Rows from block 4 of a small self-supervised image encoder, named by matrix and row number. Rows with one number belong to one neuron. Each number is 128 + 32 x the weight over its row's rms, rounded and kept within 0 to 255. All counts start at 0.
After each neuron's rows are labels from the 100 images, of 14976, where the neuron reaches its highest value: "patch colour" is the nearest of a few named colours to the mean colour under the peak. Only what is clearly more common there than usual is listed. The data: rendered dice on a table. In brackets: how many of the 100.
# fc1: MLP up (model.blocks.4.mlp.fc1.weight, 192x96), inputs 0-47
# fc2: MLP down (model.blocks.4.mlp.fc2.weight, 96x192, transposed), outputs 0-47

fc1.83 [177 153 155 132 141 145 165  89 149 111 113 153 132 137 118  69 109 137 111 129 127  83 137 122  82 123 140 123  79 143 142 104 102 164 106 115 123  55 116 144 191 146  72 127 152 157 185  88]
fc2.83 [116  87 120 116  91 152 155 149  64 188  99 169 124 137 154 122 170  83  88 164  98  98 152 123 120 111 125 117 115 130 118 116 155 124  86 118 135 166 101 116  89 128 153  90 119 112  93 182]
patch colour: brown (60)

fc1.125 [123  91 111 120  97  81 112  67 129 169 182 204 109 116 112 128 118 151 111 126 117 147  98  96 148 125 141 115 107  95 182 109  86 182  90 146 159 145 144 181 157  90 119 153 188 196  89 111]
fc2.125 [138  65 147 153 140 184 194 144 127 141 112  93 228 112 185  98 156 123 101 115 190 106 125 129 100 106 127 122 149  64 104 149 127  78 207 100 102  63 130  91 165 143  93  66 104 136  93 157]
patch colour: white (44)

fc1.186 [112 103 141 131 122 180  78 118 196 114 143 147 153 109 150  99 112 175  83 107 118 120 150 127 166 143 139 108 184 127 142 134 143  98 106 180 164 113 122 176 150  94 157 230 129 106  95 144]
fc2.186 [115 118 120 105 172 144 179 141 127 104 117 165 128 137 119 148 165  89 160 132 156 163 131 152 103 110 103 185  68 177 161  87 123 119 190  79 147 164 125 119 135 147  89  73 141  72 193 118]
patch colour: black (52)

fc1.19 [107 114 148 161 111 139 153 147 172 114 131 126 189 128 101 126 106 128  89 112 208 146 138 119 141 143 210 156 170 120 164 105 120 169 109 112 128 107 243 122 184  97 118 123 146 165 107 148]
fc2.19 [108  85 146  52 140 123 133  89  93 115 161 173  84 148 181 102 127 115 183 130  30 103 149 143 103 143 122 121 131 125 139 162 162 125  85 161  71 150 103 122 116 163 191 117 107  83 120 124]
patch colour: black (80)

fc1.177 [ 95 101 185 145 161 113 131 147 154 163 106 155 135  74 160 103 144 122 118 106 153  34 119  74 151 100 139 129  79 133  97 155 160 114  98 141 163 160 177 123 129 139 128 127 130 144 159 107]
fc2.177 [123 146  80 118 148 108 104 114 118  59 174  95 121 176  83 178 127  79 127 129 128 193  83 144 107 112 134 149 189 122 159  63 120 133 187 125  83 102  83 154 136 104 172  94 157 103 140 133]
patch colour: blue (73)

fc1.79 [164 115 167 124 125 120 108  99 113 149  56 105  91  75 152 124 104 135 118 140 163 175 106  95 151 138 120 139 111  79 107 187 130  87 199 126 109 158  12  97 118 113 116 119 114 172 114 109]
fc2.79 [ 99 141 140  90 140 192  87 104  93 157 188 160 109 140 134 102 162  92 101 119 101  19 136 154  67 145 158  82 152 159 124 136 135 102  61 134  88 170 141 186 145 151 141 152 103  95 165 149]
patch colour: pink (34)

fc1.20 [153 141 153 112 173 169 127  88 171 135 135 141 200 143 123 135 193 125 119  31 183 195 102  62 114 104 165  83 129 168 180 139 171 116  97 137 119  75 175 134 131 130  90  74 149 140 141  64]
fc2.20 [131  79  88 141  97 139 180 170  48 124  74 165  77 157 145 123 165 134 123 154 122  89 109 179 105 146 136 100 137 116  90  88  72 145 110 127 116 130 105 166  90 135  83 139 126 111 193 128]
patch colour: black (32)

fc1.93 [130 119 134 101  75 109 119 130 147 104 135 135  56 146  95  90 115 157 155  83 130 125  76 151 142  54 165 129 149 153 183 159 204 119 160 193 101 146  73 139 136 114  97 108 156 115 139  81]
fc2.93 [152 139 123 137 126 118  94 129 104  99  90  69 126 131 113 111 116  94 173  97 106 144 172 168 113 157 174 116  81 139  91 159 111 210 131 117 207 134 134  85 144 169  86 122 129 139 186  93]
patch colour: red (33); orange (27)

fc1.38 [160  87 137 127 116  87  70 188 154  91 143 104 208 161 159 129  59  66 123 150 124 141  50 155 114 128 127 138 113 140 174 134 138  59 125 155 104 145 138 137 111 123 116 127  77 127 117 119]
fc2.38 [123 125 101 191  79  61  56 105 139 151 103 101 125 143 126  98 127 168  80 146  97 123 147  89 172 152 126 126 147 165 122  90  99 123 142 113 165  88 163 115  79 102  82 177  68 112 112 123]
patch colour: red (60)

fc1.109 [116 152 106  91 103 173 115  62 182 112 126 105 114 112 119 112  88 131 128  96 134 172 167 160 157  65 151 174 136 150  97  62  81 163 127 131 156  92 104 112 116 115  41  85 157 156 184  99]
fc2.109 [ 76  88 172 132 136  87 128 196 148 109  99 149 112 137  87 125 159 152 162 140 113 127 101 105 132 181  86  97 129 131 123  83 118  68 143 127  95 154 194 126 102 130 173 170  88 122  71 129]
patch colour: pink (31)

fc1.181 [ 97 116 111 155 161 131 120 128 112 178 187 174 186 116 125 163 135  25 167 113  93  92 150 155 152 165 137  64 145 158  51 177 110 148 118  99 130 115 186 139 154 114 106  82 121 118  91 112]
fc2.181 [167 128  53 114 105  60 116 175 128 121 140  98 145 151  83 116 154 209 147 139 124 169 111 115 164 132  97 108 181 140 193 139 124 120 151 138  99  99  90 105 168 122  92 162 124 180 105 106]
patch colour: green (37)

fc1.154 [183 105  86 168 125 134 125 109 155 142 178 139 115 159  85 100 122 135 128 132 188 125 167  94 156 133  80 177 100 104 124  79 106 115 128 167 133 168 153 111 146 134 173 118 138 155 159 119]
fc2.154 [141  81 178 151 106 138 107  76 113  83 133 103 170  96 131 127 134 124 139  97 142 132 109 168  69 170 178  68 140 162 149 167 120 138 170  92 157  83 100 106 122 143 115 119 113 100  69 126]
patch colour: pink (39); grey (39)

fc1.143 [172  91 125  73 106 113 165  76 157 124 104 135 143 146 145  87 111 124 141 208 126 153  86 142 149 150 157 160 112 122 103  72 142 141  75 173 151 159 100 121 165 162 128 133  97  54 123 106]
fc2.143 [107 186  96 138  96 108 125 190 106 148  59 148  82 121 156 137 159 122 125  83 124 123 130 138 103  84  72 128 116 107 127 148 183  68 180 106 106  96 109 126 117 117 117 146 175 167 116 135]
patch colour: orange (32); red (27)

fc1.100 [153 106 125 108 129  95 103 123 132 158 147 171 148  58  92 137 176 134 148  74 113 135 107 160 143  81 115 123 100  77 106 130 124 147  91 179 172 130  79 123 130 125 126 195 134  96 106 145]
fc2.100 [154 177 168 157 160 154 124 111 121 128 160 140 110 192 146 106 107 103 159 156 138 115 123  84 108 148 212  69 174 131 105 103 109 115 136 175 153 129 117 142 196 115  82 110 137 109 116 108]
patch colour: orange (40)

fc1.57 [ 80 112 131  86  73  68 157 126 153  84  94 175 146 170 143 122  70 151 155 124 133 139  81 117 130  83 117 103 214 114 129  62  98 146  70 128 156 126 159 168 184 148 110 124  78 142  70 152]
fc2.57 [150 146 163 186 127 147  98 142  78 144 145 168 151  62 145  62 136  43 132 131 146 127 188 106 175 133 141 148 104 121  49 174 174 139 165  75 110 125  96 130 123 138 139 130 101 139 160 121]
patch colour: yellow (47)

fc1.174 [162 115 162 151 150 148 136 159 104  81 170 122 164 170 179  60 141 127 109 119 180 131 129 124 134 143 112 117  93 213 128 165  76  91 166  80  92 116 168 117  77 134 119 154 116 160 102 145]
fc2.174 [167  72 109 138 157 139 110 124 118  74 169 135  94 116  65 184 120 130 180 145 108 181 108 116 162 119 125 124 205 153 148  95 181 122 124 148 159 132 124 150 100 109 165 142 157 130 110 111]
patch colour: purple (94)

fc1.26 [175 163 154 133 136 111  95 108 131 112 120 133  84 135 182 121 165 141 108 102  56  87  59 151  94 177 114 111 164 107  98 154  84 140 122 142  87 100 115 126 121 125 159 105 157 145 145 117]
fc2.26 [ 89  65 146 109 124 173 117 145 104 130 142 221 135 111  66 127  69 115 139 124 181 149 170  85 164 124 145 137 182 145 120 148 134 184 122 132  90 111 113 189 132 187 123  91 128  76 142 118]
patch colour: green (51); black (39)

fc1.11 [102  80 211 142 137 156 174 162 103 110 101 203 144  99 172 116 124 128 114 111 118 179 157 153  81 110 144 121 159  99 104 120 136 168 147 118 159 147  93 129 122 126  84 154 104 165 172 103]
fc2.11 [214 105  62  79  81 134 107 134 202 130  99 150 136 164 118 130 161 116 116 168 113 125  99  94 171 111  95 146 122 160 132 115 173  93 108 137  98  80 127 172  91 134 127 136 108 129 106 122]
patch colour: grey (50)

fc1.146 [161  72  97 115 169 115  95 128 110 187  76 136 183 151 149 132 135 126  82 158 115 121 168 118 124  99 152  98 119  99  99 155 166 152 152 124 132 115 135 129 179 120 136 104 112 105  85 187]
fc2.146 [100  88 174 158  68 130 191  64 157 159 180 101 123 106 120 102 126 142 141 120 158 176 148  94 156  75 135 138 102 153 126  86 118 108 139 186 166 112 153 142  75 170 126  99 124 165 200  57]
patch colour: blue (73)

fc1.18 [180 133 134 217 152 201  88 162 117 155 142 131 147  89  87 133 116 118 181 118 105 141 154 116 140 170 114  91 109 150 102 196 110  88 125 139  74 147 160 100 145  80  81  73 111 117 138  79]
fc2.18 [100 139  98 110 142 116 112 136 159 123  99 176 127 147 148 159 153 138 112 114 132 113 106 106 134 108 159 126 165  97 126 132  73 106 171  75 142  96 126 156 182 130 161 127 101 116 110 147]
patch colour: green (28)

fc1.21 [114 137  71 105 120  91  81 141 138 101 197  68  91 116 119 115 123 109 121 116 144 129 181 188  87 149 114 138 141 118 133 129 108 134 136 166  92 192 199  88  76 118 160 148 124 107  75 133]
fc2.21 [216 122 190 182 112 158 137 130 160 130 104 117 188 122 100 122  96 114 149 122 117 122 102 121 179 116 158  54 105 123 153 103 186 162 124 128 123 103 151 153 130 173 159  70 106 144 127 102]
patch colour: black (63)

fc1.180 [ 29 130 133  98  77 160 136 142 127 105 122 112  92 103 151 134 102 154 106  90 140 127 132 149 117 122 134 198  98  30 166 146 141 158 114 181 133 171 105 129 154 119 119 108 101 155 150 166]
fc2.180 [138  81  66  87  73  87 115 117 158 144 163 136 150 158  58 165 160 189 115 119 110 116  31 125 125 118 102 110 158 153  87  89  99 149 134 131 141 122 113 152 130 146 166 123 132 143 146  92]
patch colour: orange (29); yellow (26)

fc1.144 [ 93 187  93  94 121 100 174  83 185  64 114 146 129  96  84  75 156 136 136  83 129 178 133 141 166 123 134  75 177 109 124 138 195 127 137 111 131 198 160 163 130 178 120 108 142 163 140 123]
fc2.144 [132  84 104 121 149 113 117  96 102 134 132 152 181 138 120 122 101 152 141 149 125 120 133 115 150 143 111 188 168 152 130 192  72 117 157  78 107 166 124 157 145  94 123 131 124 116 149 135]
patch colour: yellow (100)

fc1.94 [180 152 143  92 126 189 104  84 143 119 186 174 123 110  95 151 162 120 124 124 193  92 126 104 128  98 137  17  95 149 138 137  91 160 142  69 118 102 151 174 137 105 144 138 104 133 141  92]
fc2.94 [138 119 165 126 113 136 157  56 104 156 110 107 121 177 143 100 177  67 186  99 136 130 141 116 103 100 127 104 121 171 113 144 201 135 113 192 129 123  83  88 132 125  77 117  99  88 122  91]
patch colour: green (57)

fc1.7 [160  37 144 128  61 206  73 116  87 107 165 157 124 151 147  79 190 129 119 160 127 141 131 194 143 107  89 102 131 124 116 136  98 113 135 121  93 119 128 148  84 138 179  75 127 118 132 141]
fc2.7 [154  93 166 127  86 143 105 132 145 161 172 182  77 113 151  85  91  80 159  39 136  95 124 139 147 142 142 124 150 171 125  88 116 118 142 114 118 193 135 166 172 202 117  56 106 168  79 127]
patch colour: black (45)

fc1.187 [177 127 152 119 115  88 101  99 106 198 160 150 112 178 156 140 126 133  67 168 183 123 137 139 176 120  75 128  88  69  96 146  98  87 194 159 154 126 149 137 155 147 141 119 102 107 183  95]
fc2.187 [108 158 147 137 156 192 128 136 102 143 189 128  81 108 111 152 147 101 200 117 156  85 140  90 101 166 124 129 127 180 107 111 112 167 165 174 162 155  82 124 111 187 125 142 120  82 121 166]
patch colour: pink (41); white (25)

fc1.77 [133  88 170  47  94  86 141 135 133  93  38 151 111 120 175 110 169 121 134 132 117 145 123  52 126  79 131 167 145 170 160  67 157 131  88  86 170  91 145 117 143 228 165 126 119 158 148 180]
fc2.77 [220 127  80 137 116 121 105 168 116 167 121  99 180 120  86 113 159 168 124 136 107 131 146 105 131 186 118 157  78 115  90 138 108 179 144  82 137 126  97 111 142 142  45 152 133 165  74  43]
patch colour: red (27)

fc1.3 [186 140 118 113 110  99 124 124 177 112 168  91  94 118 127  99 112 172 179  60  81 147 151 147 131  87 192 140 104 141 125 202 149 147 115 126 105 131  96 110 134 145  95 125 185 151 158  75]
fc2.3 [ 57 100 176 111 118 131 113 102 106 161 137 143 135 165 174 157 135 126  78 201 133 101 116 104 144  97  66 134 130 124  88 142  92  92 155 172 119 135 117 162  64 115 179 153 113  71 104 172]
patch colour: orange (45)

fc1.110 [149  86 152 124  95  92  65 145 102 144 108 126 136 109 152 153  99  98 159  89 153  98  74 157 117 121 154 107  85  89 136 139 144 113 108 197 159 141 106 172 142 189  63  81 187 121 112  94]
fc2.110 [123 174 160  83 168 139 197 151 120 137 157 194 118 116  53 144 159 145 116  99 128 131 164  85 118  70 127 130 145 101  86 106 144 165 109 119 122 122  94 123 126 166 138 163 173  65 117 175]
patch colour: orange (45)

fc1.5 [148  83 129  75  99 112 153  81 160 131 158 115 149 137 101  98 178 119 157  76 168  84 121 106 122 134 147 149 152 128 172  94 151 189 163 161  94 113 132 132  80 133 180 192 135 138 175 159]
fc2.5 [145 180 168 130 116 179 123 148 146 133 118  50 124 110 151 122 124 129  86 145 118 162 103 145 144 141 138 196  71 122  92 156 141 128 103 159 127 186 136 110 164 147  61 116 115 124  84  79]
patch colour: orange (39); red (35)

fc1.51 [110  86 133  65 114 139 168 142  98 167 114 181  86  75 151  98 135 105 110 116 160  49 150 150 192 136 161 144 136 164 114 113 165 108 148  68  85 102 169 143 151 181 155 130 112 102 153 155]
fc2.51 [144 133  82  40 142 136 115 134 157 106 158 205 134 171 132 144 132 143 125 121 156 135 110 123 101  95  64 147 109 135 174 116  97 155 141 147 139 189  58 136 133 156  94 118 172 198 144 106]
patch colour: black (64)

fc1.172 [ 50 124 162 152 148 182 105 119 127 147  95 174 144 138 177 110  97 115 136 138 126 106 167 138 128 106 136 102  93  96 147 147 121  83 114 127 167  91 119 123 142 139 146 138 126 123 104 102]
fc2.172 [159 108 118  83 164 115 149 131 100 130 164  85  82 114 108 138 141 129 136  96 183 143  91 150 146 183 130 135 114 195 112 114 112 118 135 136 121 183 195 137 130 124 130  78 129 126 129 189]
patch colour: black (57)

fc1.70 [ 91 143 123 149 118 160 153 146  98 138 121 190 165 117  81  94 176  54  98  96  88 109 154 160 148 101 102 144 138  85  82  99 108 155 132  49 114 101  67 133 182 115  98 133 213 130 127  68]
fc2.70 [164 114 103 131 132 111  86 125 118 111 104 127 155 129 131 187 127 101 150 176 138 110 147 118  69 149 171 118 144 172 212 155 127 148 108 146 172 116  94  93 120 159 127  23 158 152 129 101]
patch colour: grey (43)

fc1.135 [151 142  90 134 141 145 106 145 148 111 110 112 121 128 191 136 143  73  88 190 137 114 153 160 107 109  74 119 125  61 128 123  96 110 120 189  83 106 126 140 177 134 201 124 137 163  84 118]
fc2.135 [177 139 130 103 125 161 121 146 165 187 110 168 116 121 150 136 114 121 138  81 161 160 164 100 166 115 156 186 125 151  82 103 121 153 152 141 229 139 155 123 138 198 100 140 153 121 136 151]
patch colour: purple (54)

fc1.43 [129 116  78 140  82 176 156 128 122 157 124 118 101  76  99 135 142  81  57  84 122 136 133 106 113 130 126 121  98  91  70 127 101 148 164 110 154 152 113 133 140 150 146 115  90 182 149 109]
fc2.43 [165 129 121 124 151  65 140 120 136 124 153 117 127 186 132 118 133 185 151 152 120 159 115 171 175 111 153 140 169 139 156 143 161 109  87 147 138 178  94 141 179  66 151 168 133 168  93 122]
patch colour: green (40)

fc1.89 [ 84 135 177  84 198 165 101 173 158 113 134 222 149 132 118 154  75 140 155 131 126 102  70 101 178 121 120 133 106 135 118 109 137 179 116 127 113 149 182 120 153 116 115  69 115 128 157 120]
fc2.89 [142 144  96 100  95  91 151 128 142 155 163  46 119 170 149 145 149 133  94 136 128 173 163 157 129 183 143 133 148 125 166 181 119  95 117 110 157 153  77 179 126 167 139 165 128 149 115 126]
patch colour: yellow (35)

fc1.134 [182 105 141 178 131 122  68 144 183 115 103  73 143 158 152 148 136  90 127 153 119  78 173 150 151 125 106 134 123 117 131 135 103 110  53 154 133 140  98 106 110  86 124 140 143 126  79 110]
fc2.134 [134  99 145 138 141 102 181 133 148 181 124 161 123  98 112 164 178 152 156 137 147 181 115 112 147  87  66 118 167 168  90 123 126 132 164  94 175  63 104 129 140 153  99 139 143 138 126 151]
patch colour: purple (71)

fc1.168 [180 152  92 122 125  56  65 119 117 135 178 108  78 154 133 126 142 135 124 117 128  81  99 113 175 132 102 122 144 167  83  94 153 122 130 130 172 130 190  82  72 150  97 145 152 192 181 112]
fc2.168 [131 146 166 105  97 124 130 118 107 143  77 166 121  75 135 165 159 169 188 169 147 125 163 206 119 162 117  81 121 107 150 109 133  98 143 119 140 132 119 132 101 144 104 125  69  69 143 138]
patch colour: pink (44)

fc1.113 [120 118 189 133 144 183 107 127  88 149 148 160  72 163 211  79 113 105 100 106 145 138 113 130  88 143  84 137 108  95 126 141 125  74 160 148 124  79 138 160 177 213 102 110 140 132 142 106]
fc2.113 [ 74 110  96 146 129 110 124 158 115 114 176 141 160 158  67 138  99 123 127 158 159 118 205 103 108 148 174 146 194  97 126 110 160 163  46 101 100 150 106 101 122 101 138 133 116 106 139 102]
patch colour: grey (42); white (27)

fc1.34 [147  74 116 123  68 104  65 106 109 132 163 138 151 137  69  96 132 140 134 176 171 103 157 155 138 143  70 127 148 143  94 119 113 149  83 146 136 114 188 105 179 119 143 104 173 111 112 123]
fc2.34 [174 203 111 115 128 126 136 166 130 168 144 143 145 130 191 147 130  94 117 145 105 184 202 184 125  77 128 142 131  89 101 136 155 144 169 169 116 117  79  68 171  96 110 146  97 156  97 101]
patch colour: brown (68)

fc1.130 [ 99  98 194 116 143 122 103 105 130 142 107 203 125 193 124 125 132 198 144 125  97 198 100 106 163  97 117  89 111 124 113 127 113  76 148 155 146 152 152 117 194 147 103 149 124 162 133  66]
fc2.130 [164 156 119 107 150 118 105  99 158 158 190  81  99 127 153 134  53  80  85  82 194 119 126 183  97 122 132 170 147 141  71  89 109 135 154 121 143 118 103  96 128 129  99 173 108 165 132  88]
patch colour: white (69)

fc1.191 [186 116  26 155 114 115 108 149 115 107 125 103 120 160 143  78 177  96 125 140 158  97 126  55 112 113  83  99 128 128 139 149 157 128 111 147  81 136 131  93 102 113 122 115 176 141 124  92]
fc2.191 [129 143 147 101 146 142  81  99 141 172 113 149 161  99 175 106 160 133 139 114 129 160 144 137 147 140 167 139 119 128 149 129  98 150 109 132 114  96 113 143 214 133 125  87 182 134 124 177]
patch colour: pink (60)

fc1.10 [153 131 173  77 106 147  79 125 115 123 139 151 116 173 116 125 143 101 120 108 104 127 159 129  92 152 115 136 128 156 159 130 106  86 154 130 134 147 163 162 150  85 176 128 159 141 169 123]
fc2.10 [ 90 128 115 138 138 155 157  69 150 132 147  71 155 117 154 176  79 153 107 160 186 155  95 154  95 141 183 111 115 125 150 142 101 169  91  96 115  85 116 154 100 103  50 115 122 113 124 166]
patch colour: black (54)

fc1.116 [111  94 118  88 118 146 105 133  81 132 101 166 145 103 124 153 100 106 132  45  84 169 134  49 153 112  88 129 204 105 136 112  94 136 150 104 144 124 138 118 125 136 101  79  84 212 108 109]
fc2.116 [192  67 158 126  90 151 134 126 179 133  80 117 113  66 105  59 140  84 137  77 141 122 100 134 128 157 118 131  77 144 159 130 146 105 140 112 116 130 185 134 192 158 152 132 131 124 112  59]
patch colour: white (40); blue (30)

fc1.106 [143  80 117  57 114  83 188  91 155  79 131  86 117 110 116 119 102 193 164 104 150 135 107  81 135 107  99 162 133  93 115 133 111  69 112  53  95 139 174 172 121 147 106 153 141 137 178 111]
fc2.106 [126  89  56 169 186 110  55 134 147 181 147 115 178  81  78 123 116 133  92 127  77 103 128 179 123 160 117  74 144 164 132 186  92 124 158 101 102 152 168 152 103 112 114  76  65  99 134  74]
patch colour: red (46); yellow (41)

fc1.96 [108  84 202 118 157 182 176 128 143 144 121 162 179 114 198 130 139 125 128  52 114 138  92 122 143  90  98 156  92 117 118 159 110  79 183  89 149 112  80 141 183 147 139  84  96 124 111 127]
fc2.96 [127  72  95 143 129 185  52 113 155 149 139 109 161 126  91  90 149 118 158 163 142  82 112 127 144 109 129 126 140 121 195 112 189 188 122 118 139 134 156 156 103 164 130 150 127 147 198 131]
patch colour: blue (63)